Weights of a small self-supervised image encoder.
Model: 3.49M parameters, arch mlp_mixer, activation geglu, patch size [2, 2], width 128.
Training: adamw at rate 0.0015, 8900 steps, batches of 128.
Data: trained on procedural textures in two colours, tilted and lit, 195000 training examples, 5.8 epochs.
Rows from block 5 of a small self-supervised image encoder, named by matrix and row number. Rows with one number belong to one neuron. Each number is 128 + 32 x the weight over its row's rms, rounded and kept within 0 to 255. All counts start at 0.
After each neuron's rows are labels from the 100 images, of 14976, where the neuron reaches its largest size: "place" is the part of the image that holds the peak. Only what is clearly more common there than usual is listed. The data: procedural textures in two colours, tilted and lit.
# gate: MLP gate (model.blocks.5.mlp.gate.weight, 512x128), inputs 0-127
# fc1: MLP up (model.blocks.5.mlp.fc1.weight, 512x128), inputs 0-127
# fc2: MLP down (model.blocks.5.mlp.fc2.weight, 128x512, transposed), outputs 0-127

gate.229 [114  99 151 142 140 132 111 201  96 106 181  80 129 177 165 108 127  87 153 108  52 186 163 101 191 101 121 139 138  78 134 122 136 116 115 114  78  72 112 117 132 149 139 149 106 149 110 128 123 135 166 138  97 144  78 167 169  70 140 150 178 191 146  99 135 129 104 129 111 131  99 126 149 134 108 118 119  99 170 154 191 139 121 115 221 115 121 185 132 135 116 126  53 173 119 118  84  95 117 136  94  83 142 140 190 190 115 116 120 141 122  99 211 134 109 116  58 159 140 142  95 142 118 158 137 135 133 120]
fc1.229 [121 155 114 153 120  81  83 103 162 152 126 128 133 173 150 149 105 109  82 198 155  99 146 115 117 167 120 135 154 134 135  60 111 148 180 165  97  98  90  96 149 132 133 121 143 102 196 181 116  74 163 130 140 118 141 165 180 105 105 142 137 155 143  89 157 181  95 117  89 149 140  95 176 111 133 125 176  28 177 113  75  48 188  65 154 152 159 128 150 130  87 138 101 165 138 143 121  56 106 167 142 103 149 141 106 101 134  96 112 161 132 156 119 106 141  87 174 150 136 153 139 127 131 117 165 109 173 127]
fc2.229 [146 132  92 112 132  65 109 112 207  98 116 110 189 120  90 120 119  61  64 114 157 150  78 122 203  93 122 146 159 131 141  72  97 108 151 146 107  94  86  81 116  81 126  46 156 163 126 123 114 173 124  89 129  76 146 140 133 140 186 156 162  86 106 140 122 165 155  85  70 182 160 116 149 160 172 128 142 117 187  86 159  93 145  88 128 123 147 144 137 178 111 126 154 158 133 137 126 119 133 138 123  95 143 170 126 116 140  96 119  98  87 154 135 157 161 138 142 112 103 175 106 112 128 208 158 110 171 155]
place: top centre

gate.478 [113 126  50 102 131 144 165  61 106 155 107 185 120 190  72  94  79 174 121 180  99 173 115 145 110 136 101 147 101  72 103  99 154 192 139 114 111 127 103 143  85 106 119 124 124 148 163 153  70 105 138 124 142 138 172 109  89 125 121 136 121 143 127 115  81 121 140 148 125  72 175 127 142 137  96  66  94  59 172  78 148  82 189 150 133 135 134  91 203 123 121 142  94 153 113 136  75 150 125 193 158 179 155 164 115 132 168 120 116 130 166 151  98 132 130 126 119 150 138 157 124 189 136 100 153 177  98 129]
fc1.478 [126 136  88 123 152 148 138  92  79 122 125  85 142 180 114  91 146 124 113  49 191 165  98 180 161 144 136 156 155 116 115 114 154 151 141 114  83 173 109 156 122 125 120 124 134 108 136 164 130 127 101 201 119 128 145  70 114 119 128 147 111 181 165 127 109 120 133 150  91  64 129 138 103 168 137  85 172  91 198 124 139  84 157 177 137 103 126 132 167  91 185 192 114  55 157 143 126 147  41 143 159 150 119 166 111  57 179 103  74 151 140  95 148 132 108 123 163 128 145 132 131 169 161 111  98 116  87  89]
fc2.478 [107 109 134 148 135 144 120 124  89 127  96 156  19 153 102 129 153 131 152 113 188 146 111 160  94 144 120  87 139 157 136 120 139  80  83 136 123 199  61  94 110 129  81 104 137 193 116 112 148 144  95 143  87 242  94 145 185 142 123 141 135 147 114  84 153 107 107  92 117 150 110 156 141 145 127  94 166 130 135 175 134 164 143 140 126 134 102 153 129 140 157 172 107  61 150 128 108 178 145 107 161 155  98 102 143 129 146 114 122 108 132  85 149 189 150 122 131 174  64  70 119 107  99  79  69  88 126 106]
place: top centre

gate.311 [118 108  92 161 108 164 104 143 168 116 168 191 108 160 151 106 147 155 115 122 100 110 118  85 158 152  51 203 114 130 129 115 131 129 184  89  80  92  68 133 140 147 151  80 119 119 118 129  92 102 136  93 135 128 131  83 131 135 160 115 116  92 112 184 122 174 202 133 135 121 149 128 168  85 126  77 104  39 134 106 116 111 118 157 183 139  53 137 169 103 113  63 178 103 103 144 140 115  96 166 117 124 135 145 112  96 155 140 133 138 153 133 116 180 158 107  44 143 107 164  89 147 169 127 152  69 118 120]
fc1.311 [153 170 115 119 162 139  96 127  61 185 148  83  34 165 157 177 140 113 122 147 140 123 110 175  80  86 138 105 100 129 148 166 137 175 111  94 140 149 170  95 141 142 166 156 138 160 105 115 146 125 127 186 128  78 194  94 146 140 153 159  99 115 163 107 134 107 117 177 136  96 147 131 123 127 108  71 101 126 137 166  99 163 148 148 125 192 178 105 143 127 114 148   6 153 193 117 155 147 115 141 113  94 146 129 113 138 161 112  80 154 142 111 125 147 103 148 151 140 110 120 145 156 131  33 119 133 162 154]
fc2.311 [ 75 118 150 114 129 101 174 159  63 150 119  83  67 178 145 155 106  86  48 168 142  98 136 181 147  95 112 125 203 105 145 141 144 138 137  98 140 130  97  62 153  94 138 164 101 187 141 139 129 112 122 135 119 123 133 117 197 138  97 170  88 136 118 133 130  60  87 132 164 158 113 131 189  94 112 149 119 150 114 130 100 128 134 117 140 175 125  95 155  89 159 157  63 106 122 176 133 165 158 109 118  88 146 151  92  97 108 153 114 123 118  99 120 176  94 115 140 172 157 131  61 149  49  69 127 136 136 101]
place: top centre; bottom right

gate.283 [113 132  55 124 121 128  45  79 115 157 171 157 132 148 141 151 128 116  97 119 153  92 112 103 164 115 106 132 173 133 115 114 137 164 109 174 109 167  57 136 132 138 193 144  97 186 121  95 149  82  74 141  98 119 125 131 149 156 111 189 130 163 197 106  89 116 114 119 135 105 100 128 134  83 138  76 130  76 198 125 127 153 145 198 133 149 192 160 132 126 108 140 127  48 140 185 137  90  80 123 139 100 105 109 128 120 145 128 110 150 124 186  81 188 175  83 133 163  85 158 120 169 129 135 144 116 116 124]
fc1.283 [212  99 124  92  98 121 231 165 128  80 123 117 181  93  68 100 139 163 149  73 108 127 115 105 170 168 157 111 154 164 136 143  90 117 137 139  91  54 194 146 120  89  97  89 120  79 153 149 107 153 141 124 169 139 129 157 102 143 156  86 119  92 105 144 116 181 154 139 132 149  98 143 123 138 138 182 117 159 134  67 187 137  46  53 129 104 157 127  89 128 142 134 141 170 109 103 106 108 154  96 137 170 132 124 135 122 102 101 138  84 123 108 169  89 173 160 143 105 114 132 128  92 119 144 166 153 119 117]
fc2.283 [126 166 130 158 143  90 127 138 200 123 149 119 117 112  98 153 165 173 173 101 104 108 146 138 116 161 163 113  59 108 140 115 126 127 136  95  48 100 183 181 142 172  71 108 147  85  65 147 122 131 125  65 136  96  88 119  91  84  98 121 103 151 117 133 112 165 179  62 114 165 104 130  73 119 128 100 148 190 156 126 140 168 105 108 173 115 113 123  62 115 157 163 190 134 151 126 153 145 132  90 111  59 155 115 173 177 130 107 102 142 139  95 146 121 164 113 162 126 153 156 137 106 162 149  83 135  57 120]
place: top centre

gate.164 [ 98 138  50 146 153 126 115 139 166  83 164  76 102  98 127 106 151 134 130 146 124 139 149 147 143 108 149 100 127 188 116 140 118 126 138 177  89  87 138 135 119  84 118 148 132 127 122 100 126  91  82 152 121 142 124 132 134 115 177 124  93 159 116 100 160 180 129 102 172  72 120 177 112 119 158 102 127 132 153 128 149  49 156 143 131 149 222  96 174  60 123 227 135 128 126 161 141 101 118 121 182 142  94 106  89 124 138 108 156 179 118 129 111 160 106  60 168 175  70 119 174 161 127  76 108  85 182 127]
fc1.164 [136 137  99  96  89 136 172 113 168  87 119 108 115 120  68  94 131 209 105 172  94 106 168 105 191  72  95 160 144 174  68  74 130 179 110 170 121 132 111 131 118 106 137  61 113 155 144 148 121 150 100 146 197 163 118 142 127 128 156 109  91  98 113  94 115 159 135 119 110  67 111 117 159 121 142 183 105 138 123  88 107 112 156 154 163 136 180 131 127 101 118 208  92 135 146 134 130 115 144  91 127 151 166  53  84 190 104 153 103  97 132 198 111 122 131  99 123 197  87 144 108 125 123 124 121 135  78 128]
fc2.164 [129 138 109 123 164 112 119 107  70  92 171 151  42  94 174  85 146  80 158  88 102 155 145 181 128 136  91 133 141 161 101 127 176 132 149 126  94 158 116 163 141 127  65 141 106 128  76 105 182 106 115 144  69 132 107 132  53 150 104 111 130 136  99 143 154 174 123 105 146 153  89 130 109 108 142  95 121 168 175 171 223  71 156 133 173 125 152 144 150 137 113 123 190  66 159 135 126 157 120 159 145 164 153 151 144 111 167  69  98 127 138  62 118 158 166 101 113 118 125 134 113 134 128 103 167  97  63 114]
place: top centre; top left

gate.119 [127 147 120 102 142 141 208 123 126  82 189 137 189 219 146  64 138 152 102  63 111  90 108 111  66 125 118 146  71 139 110 146 163 125 137  63 125  55 115 134 147 156  71 142 154  88 148 164 113  89 136 149 147 102 123 121 100  71 111 108 147 126 140 103 133 141 162 141 155 154 160  94 115  98 133  86  69  61  81 148 135 141 151  87 160 125 125 174 187  99 106  86 156 186  69  96 127 102  92  84 105 167 108 134 125 132 147 132  79 100 125  99 129 127 130 145 116 138 125 125 128 174 145 169 117 121 133 106]
fc1.119 [104 141  98  64 132 120 115 117  89 159 106 103  96 108 177 135 153 124 113 117  67 114 157 100 111  49 127 116 157 112  90 142 116 178 157  96 188 114  59 210 164 178 145 130 171 124 135 103  90 108 122 136 100 192 101 171 160 141 152 149 142 141 109 164 120  83 129 180 135  94 119 116 142 116 119 124 127 139 147 152 156 113 160 162  88 116  38 131 129 179 173 169 142 131 129 135 142 102 127 176 117 128 102 140 129 145 122 130 167 108 116 171  84  95  73 129  70 129  50 175 106 133 138  88  91 113 119 193]
fc2.119 [114 151 111 132 131 139 113 167 152 161 110 116 130 141 135 103 160 172 157 144 139 122 124  94 124 127 175 157  79 155 146 127 112 122 167 158 127  89 144  64 155 112 119 129  92  74 134  78 149 127 156 137 110 125 112  65 118 108  94 137 146 185 172 107 208 121  61 161 139 143  67  92 138 149 136 153 137 145 165 106 111 107  74 131  93 126 120 127 115  73  62 133 219 232 136 142 116 154 161 110 179 114  92 102 129 142 131  52  83 185 150  92 131 127 131 119 158 149 147 114 117 123 173 127  98 103  67  97]
place: top centre; bottom right

gate.170 [ 70 138 150 128 141 167 143  93  98 112 183 110 132 141 132 133 143  57 141 106 106 128  96 156 116 127 127 220 127 120 161 107 173 137 190 142 101  80 107 103 141 100 155 111 143 127 151 185  94 103 131  94  94 157 146 112 125  72 146  67 130 143 129 133 146 179 133 115  89 140 134 153 108 147 118 102  20 130 176 137 126  50 126 121 103 133 112 114 168 158  69  97  63  98  83 107 128 129 119 183 154 108 112 117 173  77  56 112 134 126 134 139 146 184 145 144 140 115 169 157 181 103 143 122 138 112  89  88]
fc1.170 [152 125 116 133 124 116 157 174 132 137 151  97 161 109 102 176 139 145 195  62 116 144 209 149 143 148 118  90 134 167 126 126 104  91  70 132 133 187 123 173 116 107 114 136 196 157  59  82 157 137 123 102 129 124 113 206 124 153 157 133 137 105  77 106 155  64 191 122 145 124 156 136 110 133 168 144 184 168  58 113 142 146  78 127 120  98  45 143  80 135 139 114  76 118 155 146 129 110 133 136 109 111 132 146 129 143 147 167 133 126 149 124 169 123  81 216 110  94 174 110 126  71 128 140 133 149 135 146]
fc2.170 [ 92  96 101  89 157 105  86 168 132 112 124 157  57 173 116 107 118 167 172 139 144 122 119 144 149 160 133 139 108 112 153 190 148 126 117 146 122  40 150 104 112  61 141 118 116  67 147  85 135 127 143 131 111 195 136 123 117 118 119 125 214 168 211  56 189 118  60 131 136 110 123 131 124 109 145 115 122 140 130  97 182 137 129 121 145 162 202 160 104 110  87 106 121 201 117 137 111 128 147 119 171  97 117 171 130 182  57 129 100 127 151 128 110 142 124  83 151 122 155 166 139 127 162 141  81 129 129 105]
place: top centre; centre

gate.439 [122 143  97 128 127 133 118 100 109 129 105 144 147 131  99 119 111 140  88 120 108 107 113 155  95  95 129 148 143 184 151 101 228 171  99 121 125 139 100 147 156 101 183 185 142 146 141 167 142 134  49 137 124 158  79  93 130 107  65 106 144 207 150 207 134  58 126 132 129  72 117 104 138 128 151 134 123 103 202 152 109 112 159 128 111  83 118  78 138 125 189 127 211  62 117 138 116 175 137 134 144 136 147 133 166 124 114  97 151 103 144 142  84 129  50  93 118 158 176  77 145 140 134 128 104 130 141 101]
fc1.439 [149 103  74 178 182 148 174 104 118 118 121  78 141 136 168 144 163 116 123 112 103 182  96 168  71 135 120 124 120 164 110 130 107 147  94  97 123 131 150 162 126 119  58 118  95  76 146 106 130  86 195 154 146 111 146 128  96 132 100 111 134 110  88 184 167 118 133 128  81 112 114 147 127 117 123 149 161  68 106 167 138 235 134 123 155 127 133 188 130 146 149 125 153 182 123  47 154 125 140  99  89 199 150 115 136 122 131  94 147 137  79  77 160 107 150 169 156 112 167 100  94 134 158 133 145 129 209 164]
fc2.439 [150 145 130 108 149  78 103 167  80 120 111 101 128 139 123 137 173 142 177 105 133 112 162 132 143 156 132 117  75 112 148 150 147 136 136 105  65 121 114  95 154 124 146 125 187 116 113  62 147 122 123  78 150 126 162 125 105  96 154 109 192 139 175  81 155 119  95 214 175 123 182  73 160 131 101 174 115 106 175 149 134 102 137  71 125 112  77 125 178  81  62 114 154  95 153 110 141 116 160 137 153  61  97 120 147 119 114 132  97 141 125 190 188 164 111  87 129 153 146 197 142 101  81 127 149  68  87 120]
place: centre